python train.py --model="image captioner" --dataset="drawn small creatures on textured ground" --train_examples=101725 --image_size=64 --crop_scale_min=0.8 --horizontal_flip=true --translate=0.06 --tokenizer="word" --vocab_size=35 --encoder_arch="resnet" --encoder_norm="groupnorm" --encoder_activation="gelu" --encoder_weight_standardization=false --encoder_depths=[3, 3, 3] --encoder_kernel_size=3 --encoder_stem="deep" --encoder_avg_pool_shortcut=true --encoder_widths=[48, 64, 96] --fusion="prefix" --label_smoothing=0.1 --decoder_width=256 --decoder_layers=6 --decoder_norm="rmsnorm" --decoder_norm_position="pre" --decoder_activation="gelu" --decoder_mlp_ratio=4 --decoder_head_dim=32 --decoder_fused_qkv=true --decoder_bias="all" --decoder_qk_norm=true --decoder_layer_scale_init=1.0 --decoder_parallel_block=false --decoder_inner_norm=false --decoder_drop_path=0.05 --decoder_positions="sincos" --decoder_prefix_bidirectional=true --decoder_connector="linear" --decoder_tie_embeddings=true --init="trunc_normal_002" --residual_init="none" --optimizer="adam_atan2" --learning_rate=0.0016 --beta1=0.9 --beta2=0.999 --ema_decay=0.995 --max_steps=12700 --batch_size=256 --epochs=32.0 --lr_schedule="cosine" --final_lr_fraction=0.01 --warmup_steps=630 --weight_decay=0.1
Rows from block 2 of the text decoder, named by matrix and row number. Rows with one number belong to one attention dimension. Each number is 128 + 32 x the weight over the matrix's rms, rounded and kept within 0 to 255. All counts start at 0. Numbers have three digits each.
# q: attention query, key and value (stacked) (decoder.blocks.2.attn.qkv.weight, 768x256, the q third), inputs 128-255
# k: attention query, key and value (stacked) (decoder.blocks.2.attn.qkv.weight, 768x256, the k third), inputs 128-255
q.66:143152130109126162104046141139131079112097085070115134110152096119135136124117093104126121129135116106150110129118151111143132133119132124126126135127135125137127119113133130132128134136123118130125125124132124165110102141148114113133120130129123141127119135122123130136127117102142142127108126146130125140124117127096121143142126125172145116111129139118120145109140138139136115124141
k.66:110138125105143141111130116129133140096119132107125135125132057158126128133132101116147154132125123095138135102145154120125144125147136128134112128141125136125138124134127150124127115124166127113139131114148139101125108144119132115132116116128124115138123128131128120115099123123147143126100107134124148127145103117118133132123121117098118136096112135127125165138152107119122147127128
q.67:130113117118143094136097129118142107138115161135140130145102157155107122128093144127113115101131124116143134151128140149130139184134137138136129112156154131128090136136119130149125121088136108115118112124115067118151165129110124153086131097123124119145132142116096137145124125123115136148140117121159136097148135137130117110133114162080116130165132109117145064136104127122131135130135
k.67:113124125174160121143112148139136140118134125164153102118098177155141176139135140109111128059158123144179154160116153173162096166179182126132124143098139159132095146135148114127112178128053133142135121122131125131143142104152112153096123124139150169098145133124132134136151156100103107130156103129134065110128143142139123149129133170146104092230165153165164110123135131157133136123145
q.68:108103097110123106129189091102135142193123172149116116174059174147091136086110229131145148137133124119143124135136118171134112133137164139104166154096127164128158106117109116124104130145125143150114127123130114086120155114077124115137130100117121130110110149142129174155090151153115112129148123093131159094126122122140115095110168170108125140164152145132149168170122105116142139113112
k.68:147133122200061102155138118103089113173155101089144114141110190085095162129105145104096114111132177120100119152101120135153105130064085127125160137140120119129070138082110106132119097132148153159136128149110111145132134102144156164132180151120152165117126145144099129151160141128116140143167178123154129125121141157115097109143113109151185111143117128125117165111122109118121109084099
q.69:133104133103129089151098129123162130175125118126173119142116139146068163129094080158135108097106174137130154151148139059103140091141095141151139121150112091133085139170125143143101089119143112145125133096119107098151091109102122152114131124135123113163094104113079097100123112119110126122107133096146106095119133131133115150146091138131075077106120107161136037135128144055172112138097
k.69:144107142130203095103075137154145109059126092179123171128139115171112151117129139169108127084147135116128152123098136155180130109153151122163172143115143171071131111164140111105128172118062187093148184103135105169126145142141125058138128143120092139172123143166111107133150186124143165179158118132133110141136145111172126143118118148154111143193115170164122092151121144154121088120176
q.70:146063129026054137115149128201191074113097123177103095093076141179145079194124118217125150136114095080112084133136112122150149094123168164123144117127121128095153142171011126130127148122064147068132149131108108066111148014099144111182084121118136108126135122104140107066158106146131120161080140102093117069140136115131107105119100076052092134188089124082113035129083164122099148150237
k.70:159106162144108140123000098131088077116134133176154188129138118028188015162104209088132199117099066147193185078154148193153097074058206131210037170068184087124206118092152037144170217084072169090121121113043078175106137180188130150111190154013093175161130134116176164153152124160077125149208097107126112157181236152083170169224189146152157157098203125200114046169090160220129181158196
q.71:103173159194144102205172142149107160081143166152208146153121163142091152125152111102141111113163188172165162155100117132070131110116069104174140110115100147121106187103130165111147119076166112183095143158142142148193126127128137111093170124177141122189188131120114156169167099153121167125168114096152169160159127129157125138089171134157135096129129166083145180125172022191160181139076
k.71:136160142144165149131145178147126135135174111167125123122129162149136170122164137156121110119162143200138146161098107145130128163146141133119162126127134171140138134132144181104139119153110110123141119182154152128184130088131160136109142121152171122108153116129118114136138140112134099115149148151140119132140131134160137120083100127129137141142167188102129125113144111159129122131102
q.72:091165138179110145133222093093107166114162144094101144143112103102121161070166180130141188141158140093144145108139119155119110083129109106100149179115119148131144117107131130119129108155158125175125147150139150105110123159141143095136153129160118150105132152151175151154099158143153122139157099106106141134150101124143147099097172145143154149082166163144118253184140111156132164110048
k.72:123147124145080104169160160112102125182146082122123124123142140107100144106109114169108107161122154139073106141131099077089119130106020133105165115187112123134098106103131156120138093129214120141144092173156136124132124137124120142119189147135147138105118128138116106137116115139158145121128161150129157125103105169131122094102097083133164136053108131108101203080134081083127123153078
q.73:131138135161128169108109146102097126127146126113105127106108122079138127123121150051128126132125116132133121111095094150142109153110134089115114150107116119150117105099153112113146129149128094126124092140128118152133136110144123119092124124140125119125085125130118127143128136114112099143133111124135122163120116138119120134132121093137177114152109126110117188138129144152102099104131
k.73:080093098126107114092211147098159181147140166079122097138119102123125132121135118084108121138140104094108064130147117142087136164073048116071158116124107123115095134106106118105092076096145114159103116110117098096140115115095098104121067089157110097116102130100089165111098090146137109119069119137106213082075069097113079102083120124081137122113118091090145222109140101092124138096074
q.74:099146118171087148095127138118122117100142136100126129127144103107110123125133145055131142142120150112142115132108100125127117099115106100122154140143096145136134130145084144137132079121135119145113138117127107127116099122113137108147114123166098111166101142144104123144130135150126128172157113076093136146133101120137102115146159055128149108092114132159111227142160126130115134106122
k.74:107123122154126125080166140118144144140168110107125133183152126106130137136123141103116145137136146073151099130141111117125137135114066118083180119168119133134146135111088145128135096103181119130137149122158119106119120164099123120128107126129120071121105105150101096125100119179149147153145173126122178124124076136125140115120109089136186114058086143130114177121156104126117141103075
q.75:135136127132113121127112107109115145131119111129125121134123140117119124116138143141130113137137125116127128127129131129139127118125129124120124143125127122132133123121139120113121132137115125120123118110145116136129132118135133119136135130108127126116133123122139113129110135134115131140139117123130119137126116123119131114125120113127107127131130133122118087130118117154116128134116
k.75:114127120114126134145142114102114139114116107126120114131106116167115132126129147142123117103123142123128144084125126104112114112132157131129122130132133121122115105124124121123120139144150138111134127116119128123127133114126118100130105121120122121109129113128140115130126149115122127132126122129124134140142118126124132120150117124129113113139106122134125122134106110113118117131124
q.76:115132129129127125129137130123119113091119146120137134120132147139136096138149166110130170126121118112151127161105128162128129113135146130138150138118116130119122124125097110124119146115114130111137133115119115147127194143133115138122129126130122140122141169121132156163134136126127143156151143111129139132135145117114123133147141133139132134135140135129154138123132119151128145129129
k.76:109178131147150165170143136130091140160133099133138068139074162150128150137168120106153160082126168128167183151085125123177091121143153130113162128148123163142120140113183163128114115181127125165133099113186175128168164085140143173102123155172173140108138161159140149155103124092125097099152108088143047157154121153138118135156163156170130109175154162122177124135151117189130115093113
q.77:130119077151143109131088207105118127184135148124204153196201114120116147112078153117146090127142191126138141157126101148105161206152053133119140094140139125136120132148138148155143091101192084178113118167133142117179099170118133181097173136142128091180086146147068120166131131137129116118135146146147155128113123142142162129103130143105188099093182117095137144128148133091150139085039
k.77:107116126153123120050080183153183152095129137114124125146158187179134140105124117082106123166139148135136072178112157122123136199149075126105179128140129131158115146135092132153128124097138126156121127144138135117167113114115106125121116119160125109111113119125097104105148122135124109131115156167140120117053128104126108128090132121118129113146121138092137159119139100128119134119152
q.78:064034088118078116075114128103139050181089182123078052093056169128109105122098154106142124147104047082084033115103063170117117199155161161076178135063147131140134109148041105108119096103069097078113096132120099089130143110058090077152088042087094070123091132128080151111096120126118045143051120130121124000099103078082080019023082152006116140182108090074107149102006163092059124073131
k.78:111092120187064131109031109104104134137145148087152128128132162046131120134121148051094146123133091088121087118147132180154127151063073142119123141094133119161123134077111098131116131067148108154107120103112089132108100122120119117120128139098078136135114133126117124129120122128116130162143110138132139111124139132098130136120135137155154105083100123105102171139149118166139161110114
q.79:122145126109153145130147095089149098180085099099127120086119115166158132124085165132150131105110065104108125107106168150127116172110154146126087134101180106158154090116126090094105168125123120157162077127143105133081150131159099128077105130107160148103133141129159145135097136080110101113093111187176060102119136131109139142103130205136088156195136100146137051138112149116127118127167
k.79:138138122161122082168120092122105122144140150123149134103109097137110122104123112125138133130124102129115091111128151124147115120136094141137075141138151136138127116125127107145109104101096156136116083118114123138092123155147127166125135139118185137146138153113128136107113109123123142121122118142129145158114137121096126165121126154122124130110126109121132148145110129099159153150115
q.80:143111137154151134124096123115133141186098117114130105104108156149196110098126145133129097125123065142114121102124138147156120181125152117125067142110174112149117100105158095118108154138099121098154070117126115151113153107145116143089125142123162148079123125108165126117151123092091112104131111175164106136142131122104143121118097142092114146156144100124129036136076162138099138136131
k.80:102099095065118126164147093124138153119098168051135099105098122158143116114135132064149126108107056144115119112130164128107103103119120125146081131093133111121107114125179088140101131116091138127109092071101125126128097085130092149111092119128130160112156160078140146084109097075104112074068076135139101122079150091113108152132156192132055131205158059103153097128102123133153154110169
q.81:138151139157165129154174141143114135170144116122136132149140160131128145107143105137153102118149147255097142125116135114099141132151124132143114136142124112130133123133148142094118144157149127127132132149131177141155092143157146146118135121117164135119174118121135125131138141107130140075135137185152100138142131117131144162108112149149126138128122172107136120111135075101135121129113
k.81:154125108052134117130155110143182094128125162130138104102153113187094140115125066210183073183119141191089147128090118105085141135165166119136099089124085124075130131161143165119161128192127118081109143141111150137140098043132154103174112101163132113104139121131158141147122104107142108096080116125161085111113109095164123133081128123073021127187118107086170057143097146104102102105143
q.82:104122124147095120126186110120122067083165164144126141125109086121098124130120139094143146158127151110151140157129113130110136076122144143139178170112080129142129138117101117142131146124185117179137112140114135173130124129111154150164174125142121158136143154160136152140146130174097143163097101097103116105114121113132125120115129102132143115144152111178120169142156109124130150098100
k.82:120137127171120115141164137104110088191140087130117133146113140074134109112129167132110129116146142153121145139142104157170131095098083162132191131143131129162123136069107097088127133132144146134134128173159139161141130131119124190098183155076138133107118126142103123133116156147146100134163158165129122108132125176144146126141097109141174154100173155137089103084109116143150122157085
q.83:145125123143111130135131140137140112129132128154139142119091117111156118148116097135124117165129142122127085142142126143132146154140118101123121090119124125126150135115133128154156145113155128118126114189124153120096135126149128139139134143147141113161139102106118093108153123134163130100117135143136144120132122151124146115124085124123146121145104119090148159109143131104129134133160
k.83:124080139150078116044083133140140123130134158147153163088175158050181014114135115087135114206123086149138051149162158180112134178101156139150102131064161143129174137116113096133151148098055126080112091187131123143152105113140137160151151100106131125127125159102143201124122050161100110081137148132136160099090181112057126139133183138084132148120207104120137142114126164147125163158112
q.84:108123129128109148133104131114115130102141155125099102124118121064089140121144143078130107156142136169125126115100076110113112116140126061108149129112076120131084114099154150117136106132124100119117107123116127140191131125103127128111128095121109103107092093120094124164128106138102102147119131105141135165111097095126106126124087060092169101113118131124094167113104132113089121125109
k.84:100055126111117129101210152118111145114105150081088100150114111109133171158143183081069106132165088089093089113145065144105141133046070092088181125098084072103106099119125121019110124103124090128085184116080077054144147080115087034112084079119061096082116091138089111121136159138124099178059117147110158030133077108163074048125086086116125108134086125089110152082099117121069065107108
q.85:139129114181136151156122189105103184193148111130128116131122146100165148104124104086126098148120141233086136138106084118128121158120095044126095096120138127130095103110226141115148118167157101118143069139139138137170127142137113139048117111148162090115086071110103101158147122077108099107144138147174133197131135126124121139126097117109149115148085135083121137125116136102123079148106
k.85:095052124099113118081162147155144175090121170088136090108131142159109123113127093086116096148143061118090069154102131140080135151093103095104139104077077110045124094133158132095108067066059105103100142090046107061158130060117089038152024092218109103112142137081094153116125064130120114107012108109135162069039097015137034099057126126059075099196121098056192158113125108121089097073122
q.86:150131119121142099136122108125129085139113159098160133165132107160073138074085139047149116130140133134154154138145176138115145155125141156137120147114172086131102132125128145119121114100153147174100127121126132164174107122147116145115144105126108170152128153122111153129096147113124134112107124157163132091121120128125133128117111186139113147175134121133146123130174121090127131115112
k.86:157145120144177096106168123102183149156140116142150169100100129178103160121146129166100096105166178109120116148132179166155111183194159151142107140108179166138104139159089125101113168106104134141152110169183139141121141114131147160116143125121147140115132148112105149129163199129146106117134138206141087095140122148141137153086114186170101131206143157121159133119134173111148134165131
q.87:125152144099131126159150099095134185163085092121153119135144118119146146122119128124157124104138129089125162120149143120136121112124112114130088109121121091095116113098180133106110119131158106177127116117139115139133125166147107124084137111131086148136095102138155141149107124133146139098145102128137118152126108143149142114157119168186121137049112099177127154129164160084158109162098
k.87:149140131151130136143134131136074148123078055160122126094134123131101101095128091157100116110151155099116077118127154112120125123114082148116146108159125170123114105133120132123103073112104155122148134139154130123117147131124126082144133157149123142148138136144124115132124110118154149117149147127120175127121123121124103107118112088137110136106083122112108183095154126136127108139117
q.88:114196161215138197145178122103110151137140103101102129099134101102148158114184126098172113107173123173114160111126122122120097151107096078154085155107121099137100066079189122096105148162144082172129079119148160165157116155160137135082163143152120144085123111136157144138106137117097103088144092153158099229138113112129129113124082111145136159053138146126096177156125134160114120135072
k.88:078131125095130147152255138140125129124113072109112070095105092169093128084126083160135106136147088124044061115116132062092145077091025110099137095149077131116115103108146162056073070100151106110091109091114144063124108075118091077136066130135127116124148102100119092099089059098164120082059131142094163115083068079153079106098070097106063115111102094048094142063084103107123127101085
q.89:148128137072129140134167132138129177141124127154147124141119139141143125127128125165128142147126105163079111124112139135124160131136141135124119090131141172081208147147138169134151132163107160122130156139128160069101113146131125113150086099126135136125146092109137132140131129129164107111132157150105186122148121139130125130121179144092136138161095168105143150104125138121135124145170
k.89:196104161138090091119108123150092143119123197150149149128160130055118088132094093126122128194129132147097118162132111142109140155125124111144094136098129123118167134146119146127194103114125085126110144136082125113110140167142176097150158111145134151134138141132138171176153093145112141128137157109145176089142172114083105122117164105090180119108107133118137141139144155128114123149124
q.90:114168125130159139150195143092126097130132128120106123121141119114124138155132132151126112131121129159098150115134130138104129119109152139151124142120140120139139114148103126090138229125136119131142119123112132139112117164144149157135134119121138142070151128125143119119140139132111121119103127147120076099115136116116134131121131135102123147152162116165133107126112168116123113108155
k.90:139141144132118061156144102131123126151123144148126135139138141142130112103110133148123142168129115134133132109126133133136131100138115127132123124125110117115136112122113128139134126127120139123117099139112123122128144144137127153135146136115120138131134133127126121122110124133133136130138120140135119131131122142116134150129128114125132119108124140118128045117106182109152126124128
q.91:146126131134167119134122134130132126146130105119161147120151148143133140137100114088129117099114120160107134127110141124124134164112121129131105110131145124138129126112124124126116134104131140142140123131142119147117131129158121141098116135127136137125130127126122129142132134087111117117129153161141103120140132139117148135133136162158102124152122129125155091103128123132126103134142
k.91:121139122099156116095125117146181143119155178135148125106138110187123132098130072143148129152117140158125127162098152141105113178162174132139101121117134156117119148158135129163129119146104128146128099129114130119139115116104148161149124121168179118137114154121157169122115095110138131081099112125128104144100126105119133180091171173097088126182145125108198126161135143121139167086129
q.92:120186131129122181110160148155112139077180129147114148118156125088168137209144092135123113141099145166110129143105110115109142103113136118142140104123137133124127133149123126125158207122134119089130137138114150156144093157157150164109125127120154128162167080140141105138163106145123149123128127140137135214151120115148146115150136077112152129124138130154124136111140168146117144135142
k.92:117126146115118152127153145153121157114124152149123108138141129128144097138128118119121130196128124139148157134135111127115140138145124110117147097108070111141150132132121166145155136143114101103119119140120145110154144119113127148134125122130113098118141111108138116131122114145131125120115117107112115132140110105136111133124123088119097107125122161104142049124129137127127114120130
q.93:109127108126116135118103101104135129118100120120107102091146130130141112143118109148129145131131104113122108124113124119138115122116134130121127107117115135121146122125132135133131127127130098090129126116123126136113128153110112075118131104108127134136113122127134136159129117134135117141121135116134151125116110121111112115134133149140138131125132118128089169134138137130127126139114
k.93:131121136136108151142135105129099148123140130105134143167143106094117145135127112101112129122125136092146119111145122108139138121137087125116161140143123127141132128116132149121136116111153119143124154116142127104119118127113131106145125138125109115146131138122122129114114132126144137137106118119120169123144106135119137119125126098143137136056107125124117173122167073135136138120121
q.94:112000129009071062098144084139192123135041224244163016083107221166127065157115128192133155096108058035053081181135114138088150157135184068134144070057124180086146112131138114172143053123090086039109121151137066064149163082000039053080038060132103058189080051085012184176173034198114092124061158056120223045071057115158024049041159190059145103175052088119093190094111182027109117155186
k.94:134066135209123136135024103126046153134128146123146121160153161000158137140140142094082163083135088094157125123165125176139179131064101129131203167040152134164121194068199148101121106102134115153096186097132104181148135088111150096107172144114053137179118154148117147137148136141120144149164093128139172082134174119121129145099130160193179112114096127120097164156197097209140170138089
q.95:121087128090105139131154069127130131129095139174079101105066157139149088171152173199142123129141087106108123100126081151134119134129174137116135130099139141121141122114142104123141155132098138081126122119134130120123177086084122113137122119091133131103135133135144142099109126147111108130110123128131124109114128127121108107094119135095098152189130129128094103132104143137098147150158
k.95:138126112142094129206085078097076122166110133114133116101104165044140104139109190097114145075120080123121137121139126163126105081089135132130104161100124093119129109092166095113131146126130146138105113124079117150115139117154134114118148145096086154131120128127142138139147127111122116128141092122144120105138154140121131131158127145139133126108144109126114118108121137130142125137125
q.96:111153114142116123141089124113136108124132142128148123114112129115122137138115141131125124140133117150122139127117143119109130133127129129133105145122128128122118121139125118102134146132118122142135128124137127107112104111142134125142129130113111127131132128123129118132130110138132117128131115146128141133130136128131131127124138136114108126154145126133126153122127145123140141137144
k.96:172127136189122134115125087126114143130103173074127114109131111126118096113157100116129130141176118145079084123126138171100113148113065113134121131092121133125125149098139129114108124119070124112104126159133118125111114130141134109112111099171125123152146147135113163132128114112117124119131054133135119073122128127094114141108120131108101134157118147070126154123126135147144148135067
q.97:119139133140120143187161171134134158133098157160141112090071158126160172134137121129152154157131124140118100125136152113107145093144160140122095140134114142127127134217097131091130138147131135132139102127144136103118158130139117096140120129106168093113120139124161091036090108123146121104087117154125142128110131125125149143142123134099128123203102108103130127141160202129137079134188
k.97:120151136151142136129147119123098140097115127134123116111100100172128151137152105112133134115128140114113094127108129146089109147132108125135115134089123138112142117177112131114127135117136139123121127129127114081121116111159118108148041099137028113158124130130134133143133143131120110134126080125125103098146097058128088111126156100080089119121121117100128114136121149117136111118132
q.98:165119161141117127137196188124099181089125088169135136123133123092134139134137133136122139140131140138116101160150118125123132109112108148140103161120142128120160120170095135101141152134145121178125152125118122096115103112136143102140129133152130143145121150127119127132128140105119115121131139122146140092097136124126111117138135095100153139158100143131112134115126174132147113127158
k.98:133126159179133134117144136124175092138058093139121109096158173174127103113180110177112073175120105166062082109108136147054036153103157150123113113055120117123104132161107079120152128111051104092099149144118143126141182070117147118146108120183100133127128120134134133130176101094093122138163090105145087127096163114126066095111139135075056112135136132129145071151090156206125147125130
q.99:114137094075012208065146204178236060126129111166085130097075207173060130091138086173110148152152176100178124183100150082118128102185153173147225124150098172180110182175021125161128091175141150121148178158146191076141142057082131158196151160173218102108155119164109098055152143181136145132143195087162120122148135144132079097152035040108066074134085119151165140122169084163096118115088
k.99:089117091070087146100129086093124163132023107196111104132080172138097151141086139170111130151165182090184172146142138126142151100139185178112175139154143125127140140107096138150188173127151153116146156112144126140121147103110144154147206139083132150137133126157137135158133189189119136175165152110142136029129130169140105045109141147153117129160115154197133134113153124176133215176140
q.100:155149124139100138149184104063060203128073080135126113100082130122136165126100042116143122118135143140113067121158134139119142099098066118117091120131135122137168108093133134117128125130155129152126113148135110158085113161138094093132143122119147141123119142115132141113118144113130116144116150099136142077092113132086131122133132166127196146132061113129100178108122121097143084152120
k.100:141142151146138128111144161125124133143101117130133101130129143158075153129176118119135105142115126146124158127123133109059092138130128132134108136139110128137117112146108103118128135135155080131114112102121136142144116131134132118159142102201122121109111107133135116140129086117109134105147131115136089131129119134082124104154142116072111123109140152131163110166128123139134122117133
q.101:150131130108139132122167081112159058111124140077158135118135103105155124194112169106125158123121091128121126120122130153143127138126139128125122154131125111104114125103129127120119144121133135132121124122122101142110127125138114124111121135124122160117133112133135145161126119118133137148125113109120139144137119127156132119149144138149107123123146113174117152100103188105119140139148
k.101:129126115126144149148153101117112096098129167114126131114154105092135118132151120107124133116131078158110173127132124141078138179124140125146116133100137126136123127110144123106126125134085047120116140138107123132165134140139138144086116122120143125150150095123102134157136130107119110116100116122138098114147127122145137148103136131128127114133163128098134131133115123121129158143115
q.102:108119123114133115134062180142143069129171169114117141148138137139132128096104174117142124144125135145128172147118134136118140155149154131125165126126123135126119132121152133118143133133126138118144124111133134112152152119133133160120130144108130112120139134129117106129132146125138129110125145141135131137132120131136137134129093145145142116139153137132155126121131127137123162131127
k.102:126141126116121136133134149139131132137144122110121116131118132131154131125124128130130138132142146116141059134136134155196123128133111121131149122127152143117125134163122132116120138128132146130142152191124117108120127141145107130116106123132128129134146146138123134127140174105144126125134117137134154127140127142148116138125096128151122127152124125129110152091135135141133136132100
q.103:044133089096094133113125064015107065188050207078129008070060167130098165174087139091150083130105036148125086066089121190076102182126125069077106075077065126091070115040168105129120077134077080082086049116128070138151155124078074106081104089086104089067085100091115171148137061161079105097084076106091124110107044097093112097060153208110150079117131106174119217133087119062101118128056
k.103:107166125095102164116127130108058130061200144134147152160065017094122171186069122037184181085131156102184189143166132080134166134151106104135087153168131080146169089088094206153123137100250097172163061089098127132173000145148105162135147130117097152148141111118123101137093129126146140073078151082084135117168075102097179133165122029121175154105126113136083146092125063028105129117116
q.104:145112144131143101109118099143079145099161102131140147160188076097130112118126129126109146127122120109138130141142113128155127124113110136141132143133172127129162135139142139138135137094156129163120128117120125154130075158139146133137126119139107149162129136129116154176136136113120131143147135117134124119138136118120130139119128119159140127108158137125111107096104119134134157110129
k.104:173093152178128104123088143173170117159159110143119150158200156113166069026183134168103080170138125184122072119120119154111144125111095130123167086123112121194091157092153118123125086152090140117124177211152172181139171113126178125074166148140170107123139135120102108057142114104130125129166147161145127196114177161163121183114133167112108142143127153123164118114138116221142124125114
q.105:099119096113133083099126053109079131162175142089117121099124083083039124122088072143159127136111094126112133125126049121157139132134108095114123127145146126171122154068128145164124081101174101148131105211134125156126012145103105218074146124138156144146159083116083156217152110119121146114090155110144082139117075155114148124073171198135137107108180162148073163121137047013133146128062
k.105:136128143152102107110136125136155132114171140114136141137136138126132111125122136118129130117121142114162140136143121121143132107125097116122132132138107114124130125117121123143127116143137152138153146131115129124131106127130138149129173142092117125115136134122129114106122109141138133121117142132124149155115131135126141136132112086108137121112116129144135123094112124088121098127129
q.106:171175138100181113097173139167157170094198077152155186195216037133189058168124057131119216114119173096161138140173167095184139089097143159164174120164184135145190157116111150227110126080160141140139167140140155133088150193177153192125135153154133186176160117156171127128160149145167190164198143120154174152196138182137153161168161054204127141042146124177140111141141124168153171150098
k.106:202110140177169115167145144124146196153127092147081166171208182121157074061162097185073106118152231135100105127087103169124197132090091115107194079122120151170112156083174125096119118162127160089110255232193129151081213145114171114030184176142219089128145100137085095106138189091179129176255150165151150139179160179188132179111121189198117144143115170062178128148196105255174125134073
q.107:149183140144119152144171114090086183137117097121163133123131114088166163146119094119127147118120153116114103127155143136113135107109090141131102138133127130127150142122108128114146134126163142193139131145138125133108109145145136112135132135131135147153133132109150140135118128130136123128136141102137141106126133133118141143131141140145186134141098125156119170118137152130135151142129
k.107:196126169193123128133151169130145134155092096080122132129174137144142108113184086164112096161145147174127091118101129171019104174093075113135129081093112107136103165131095120119129112101123075120107164156130131165121159117134159124113144131235136112147114115116121132125141110069141123116169074114142113111137175149122076152123137149090091115134137182059170114185136138211157142117104
q.108:119139098136138129161110161114131174115136120134117138121130139136128128091135105121132131132129154128129121123124142108122122105136137124124123116146127131145130122138134113139115112139133142112136144140127148102100112168130129123127129144132137102146109122113120108098120124109137119133130123133118144125143134122126143139115143130113126122137123115094132123156156109149134131129129
k.108:164149138166153114125146147122109171150142106129118152137142142156134124130130119149116130125133176118112090138114135155160145126122086123119153107137132141122133114147132127116109112113138145138122155171161126114096120156135107104115112127155131100146086119123116134127131144134123126142161129159134151126130119138133131147123140134130124129122123146104136126145137138140145069130122
q.109:136135189154132112121076109101096157175100115047093107123167090177118139012119142113125096088100135084123165105100100138137140173041079081132108085108139103131119098103205132053137138104128113149112086113087106158165023105131115121098131115102082142153108119105104114167089095057107121104099114156123133151096114104112131153116038168109125131084091098044107089085132034071132073097106
k.109:118126148157169074133139183121090113202157130141110063128112123111117107062095139063120137158094049178144037115093158131127116140136040105126085112162133138146127086124175111140116066104144111118113067153126076094061089166132089160105100096140114105155109124119145128084113079109077127094135129125122097131120110135091181162120134127106157149124125109168124101109058099116143071067129
q.110:132150112125099128149092145111147172133140144076111136156131087157155126098106079106139144138128165157169125129144155109116132112134095098124117093146135121143125148109157143148122081120172151120156130136124123133100109181132104171104134153092167120151140126073092098095134121114168132137133133121096195124163122145109156177123108147142235120119136137135134144135150106107131140141092
k.110:178151141207151098126172199116123175162177104113101145168147136171137131114142099156088140119130244124145090123066125157157138149133066075132163089150124139135132131169119160137094095088167139117126155241175105107091121171121117135089146164169191078149128104116074104098142175099134124132210140141132142149164119143105128148124134109137136158153114174093166118137128117140139059127051
q.111:093123115178183112142087173165110149149150086155098144134130179156105134125178128110117076103140163114099122100098114115120112131119112134122138105145117135143135126129184115109109106104121141089091144116134185124153176140128161101168127127158121075118117132160125097107104157105127138106145130168145113143150121121148124117094124105153102139077115156033153068153153020227134112105092
k.111:120139117037173094127068107144093119202166061156123127069105088096143165143080168160186129120127071108117094133166138076255160073148132131103151138200162159133175132125178120128097119135184151150131095087177123150085143145131129090173109144139149100131031142154172159163108096136164143112118148170125162114090092150158178145138131184206157112113119120164097177192157135124204110116177
q.112:121155151124165132160109195155156158145137095150105143114142149158120137078149112153130107124119174099132126132122143120117143122153115136130137112143133145160134133155114139111110125129141140144126125136133170096145145094143129122151130146136145101134118123137136096100101118111138146104125169148127149134136123130127139140111094126146098135107102141055143070132169064163147093121107
k.112:135137132126158088122128127123103161158107079167065127112116133140137127106110127156112152120134126094125039111106136145142159109110059138091156111145141155129146113131142116100112121108155161115123144176161081114055145132133110107114116135120101097179105119165155123106106169110145145169201112157141132092099127134128130127134129149166103135118097121116119117138140138195167091121141
q.113:134142161042244123105165174154194131117134103059156129169217083150173070173125080110073143098118139029142091075131131169188109133077103109117153075163088127136159153057135157158056090111133096082103152080094106116155212191153117133107123115161082159102134137127136126153130142063164140158170140099084141133191095135109108177163122070254043124021083087100139041109136123208124149068062
k.113:152123120105249131186138160089116151150112079188085172109165125082165131124097119146138110117124124120128107100099101115143186144090132126111176095173162118192146115090158145112146143105187087075112133157165113161116172185157123110055168150112187165147082098149109104144086161104151143181193189187139177166167137159132144144152121192193138136084121106065110096105155091168158117182110
q.114:111111059050136151083093205171178042133127098126136148146095182158134070165103087108109153154158151128163108133122153150113120130195162150133155105155083157136132150160084142134116111144130135074161172106135162083145180134129130123174135143129159109127151155124091122088185177152148117115161158114108153108155098142122105138167085075181094127129132124167155089091151125194127176139113
k.114:140136091052163138124105130120150145093060122127097166094130145129168125145113109174149117145164150092155126135122101137149186102127143148127183116159160140131158111139117173118164164084177132099146171138166135161126146195137139113109182136108186154135124140146125120119137185168168135163162144200153170102136136155160122117118101179190131148114144142117105150089203149170141174212129
q.115:129112164139088126106152139133123170090126101134095127092147137120109126067135104159114129135111156100124142162114119093134124112106102142143124129122123122131154132165113122104141118122128129155138124143116112127122058089078101102125140126140142115136103129110106121107123093137095122116101147122141121128098133125104120130109096121080131105138078130119095125122144124084123080127154
k.115:077076185145103093044136145097193098120100099187113085141151153139095081063149162127035108180108127114152128107081150140094056096148160154136099119070092114126112094170133084143211125140046131072124107121070122074127109074094129186172088103055028125145146125158146096104137102145071140150146121059099061117130140074116087107119116070019061111114121109234161027081042142202096122112147